Rows from block 15 of the encoder of a small spectrogram VAE, named by matrix and row number. Rows with one number belong to one neuron. Each number is 128 + 32 x the weight over its row's rms, rounded and kept within 0 to 255. All counts start at 0. Numbers have three digits each.
After each neuron's rows are labels from the 100 clips, of 14976, where the neuron reaches its highest value: "peak in band" is the frequency band that holds the peak. Only what is clearly more common there than usual is listed. The data: phrases spoken by 400 fixed synthetic voices. In brackets: how many of the 100, against the usual share in percent.
# fc1: MLP up (encoder.blocks.15.mlp.fc1.weight, 512x128), inputs 64-127
# fc2: MLP down (encoder.blocks.15.mlp.fc2.weight, 128x512, transposed), outputs 64-127

fc1.211:131070117127092127139163039084109101158138083135161139192139121122147163153091170133179183178124145154115091134114060148101139122087155147159194205175093122117078113139160161135102098157132154
fc2.211:133157153126124156071152174150152126158188063127118099146104116118161152167158163168138217132166183099170151111106077160138176127102125106164143146125149101083100155148135141175134113117090139
peak in band: 4000 to 8000 Hz (81 vs 25)

fc1.412:087093097159145156138134152159100125108133126098114149129121074095102154102184141150114122153120105089151096117147114057145074175146097107131153119102161140129099140187150116125080105147069168
fc2.412:084156160155135062161121130141076147094086106094200119076092058154105153144193123115116122151088088115143167077120137158113127147112065157075101153093099078125109164128115158112131097138205148
peak in band: 0 to 250 Hz (53 vs 12.5)

fc1.342:116173074091129159075143093101146102106102150138175173163179064099108149168140136119136174107101134104141134133210185098117132140097148103122093141129143111141141167144158106132131106091116115
fc2.342:109140145129096143100156110152203160140101202098160139180168126133127142087131101117137083167116153114148151153140077123134083149046124163164097159126104142157089097152166106140127121115121159
peak in band: 1000 to 2000 Hz (53 vs 12.5)

fc1.277:144181140134137085126117138167113110134159160104164135130117147123114119151092139091123128093149136116119155084166163167096127148102150196025173166111144110100186166081090104108181150108198171
fc2.277:126122179134117162105147105124113125110131115182146074079113153153149067190127211123129114155169085148139162208127106103146033106112153175196154136119077155177140055175175098173091110106087115
peak in band: 1000 to 2000 Hz (55 vs 12.5)

fc1.8:120110132122146124071123129120131147161149098123086146051193086193155122088104134132120136146047072121084103190134110113144123088178159163133109168146100083156096100131115121149050125101129107
fc2.8:100158151122170100081083126112168152105134161127210143151074124109159135083161132133077095060144202096109122154148095121119052131098131171141068102165189098147143130120145128157116142033154173
peak in band: 1000 to 2000 Hz (33 vs 12.5)

fc1.187:155116091112119133154158122115143108097126120112083106060144144109155125134207116123069155122104146149120193118113100128110083110144087128076130054111133112140124121167158111160127080096080126
fc2.187:182181200126123074096119135148110121167082098127105104126148133126099070118175102156127145131144106123152127095127119094157037153189114117093174165094139110158134174116098124163118120108141159
peak in band: 0 to 250 Hz (100 vs 12.5)

fc1.66:135123115134135141149168157118163096184115167150166105103112097130126153125174175126134196136216124145103153155129144072069142150175148130151155109159076137079092100117109083122079154150132110
fc2.66:100128122085159184174161093189184071077133142156115110092130151113098156163115134115164126192143108094165120110129116101193123146066105107107172141073115180176162153112085148144093154219085160
peak in band: 0 to 250 Hz (99 vs 12.5)

fc1.19:111147125073121165083098116173092169140105168089146131138088110124121139133177139145112110128128023063155164132152108119102089142174142175134138180111147108150077127166160164118183127118124160
fc2.19:107151150082130131142164206125177133141148158145129142137084136054150161158187204106135147115143126127112150127153138117125158064110072083101068158114132135123099130151131133119161083126096140
peak in band: 4000 to 8000 Hz (76 vs 25)

fc1.224:148158154062160130120124149112138142139113104133164127170125172132136141149191172072063121173090125132129135056103082094118098045107099154143179135098183112142092127161120109113086120151184131
fc2.224:103172120084126130133104149090086115129164135205159096102165118109150229122126145141117136143101122177147121125098163121092139186134129119148088169071163065092153139131120077184152101167134097
peak in band: 4000 to 8000 Hz (67 vs 25)

fc1.122:152097191171108077070133096163178125131134098135152167102166129105059141151120128133143140159124188099131122141136161156164195110108104110175155148106135137169115105158149112101199167142090066
fc2.122:144138088183136124122107146142133135143149185190116109172176156143069168108112139158107176098145122179106083123084074069060152116124077095157134110109087125169099104156097129140188083128140145
peak in band: 1000 to 2000 Hz (46 vs 12.5); 500 to 1000 Hz (38 vs 12.5)

fc1.320:096138122063140111215153110087181117142137144084079073173134120192138135134120146096150108107127071129168128150193118122120095101121160160158142083118085129106124163121118107149098146125133089
fc2.320:131114124134118151118220091088134145076134074141168160114165118164146172133139106131142113092111086134134078124175090109083168096162130117138133154182122117130135171136087178096211145097103127
peak in band: 4000 to 8000 Hz (51 vs 25)

fc1.203:105123149124119122099198063127057132123185167136157130123146150118165072156117151145154172157094087088125112119106126152071099172097113095084126163112174083140129114101115126129140135099099105
fc2.203:167141129156084132115113095149109199115154102187099126160152129113113151161109148144175101175114146115162100176189128139147101112131124118136129133176086106114103196173174158134118070141141107
peak in band: 0 to 250 Hz (31 vs 12.5)

fc1.113:129134112147096126149165132093108144132168173178209110215098076145107087122157124108105173084095136129120120097101137142150042102169066117095104134119114094072113170160139113167109121083130095
fc2.113:145142072128090095128132160140067150079130132161108101117115162100087129117168146138181098152148120192103108121149166075131150147131134161120147198168095123112153143118112117192164135166119055
peak in band: 4000 to 8000 Hz (55 vs 25)

fc1.80:152093104099123164147049179113136143147119158193132126153076179150136129090087145156108163142084156105152115141143179081134132095113139061119164121085136106136134099169164149091160093080118091
fc2.80:147140165082108123137085164138089077071120121098131162148136150120060124114092136133166102140140117158138117121155148066197110116125114104101139180090122087092134184038141109099126136101105211
peak in band: 0 to 250 Hz (81 vs 12.5)

fc1.86:128181172065101099204051126125122150228166143127118137135163099120149136166175127104153180133095175145156133100145154157181111129114171096120167139171131089075132126123167108128133133129116169
fc2.86:069093150101161168105138163160116114139145131132192173084133139104175082163134105117099157134122130107062140180120130189185041111148145115099120161163139140166136119111091086117164084191105098
peak in band: 4000 to 8000 Hz (94 vs 25)

fc1.335:102138121106132080147100144160063106158114108124101125122093121189133107118175120115117174090137122079065174204154129060112145132127096139130174155166136091113078143141147158162105098105143112
fc2.335:126131136088109045100168137134103084097130108132080138119161124132119096143118127137195133124135163125169096079159123139181100101129178121083126183115138161118082197151109155192125147121114131
peak in band: 4000 to 8000 Hz (59 vs 25)

fc1.388:145122105081153093096126110178145124148176131158169164144112117065141121089129054090128131086153092126164142039135155088049086153187134153099136144091114180179154156064134125143155145072181135
fc2.388:136090114109071107121136095174098137089154110154043213110089135199139132154141129105140139131086119122156118137111128130125180156086166105152120105112111125135201106172126142132209172163183162
peak in band: 0 to 250 Hz (70 vs 12.5)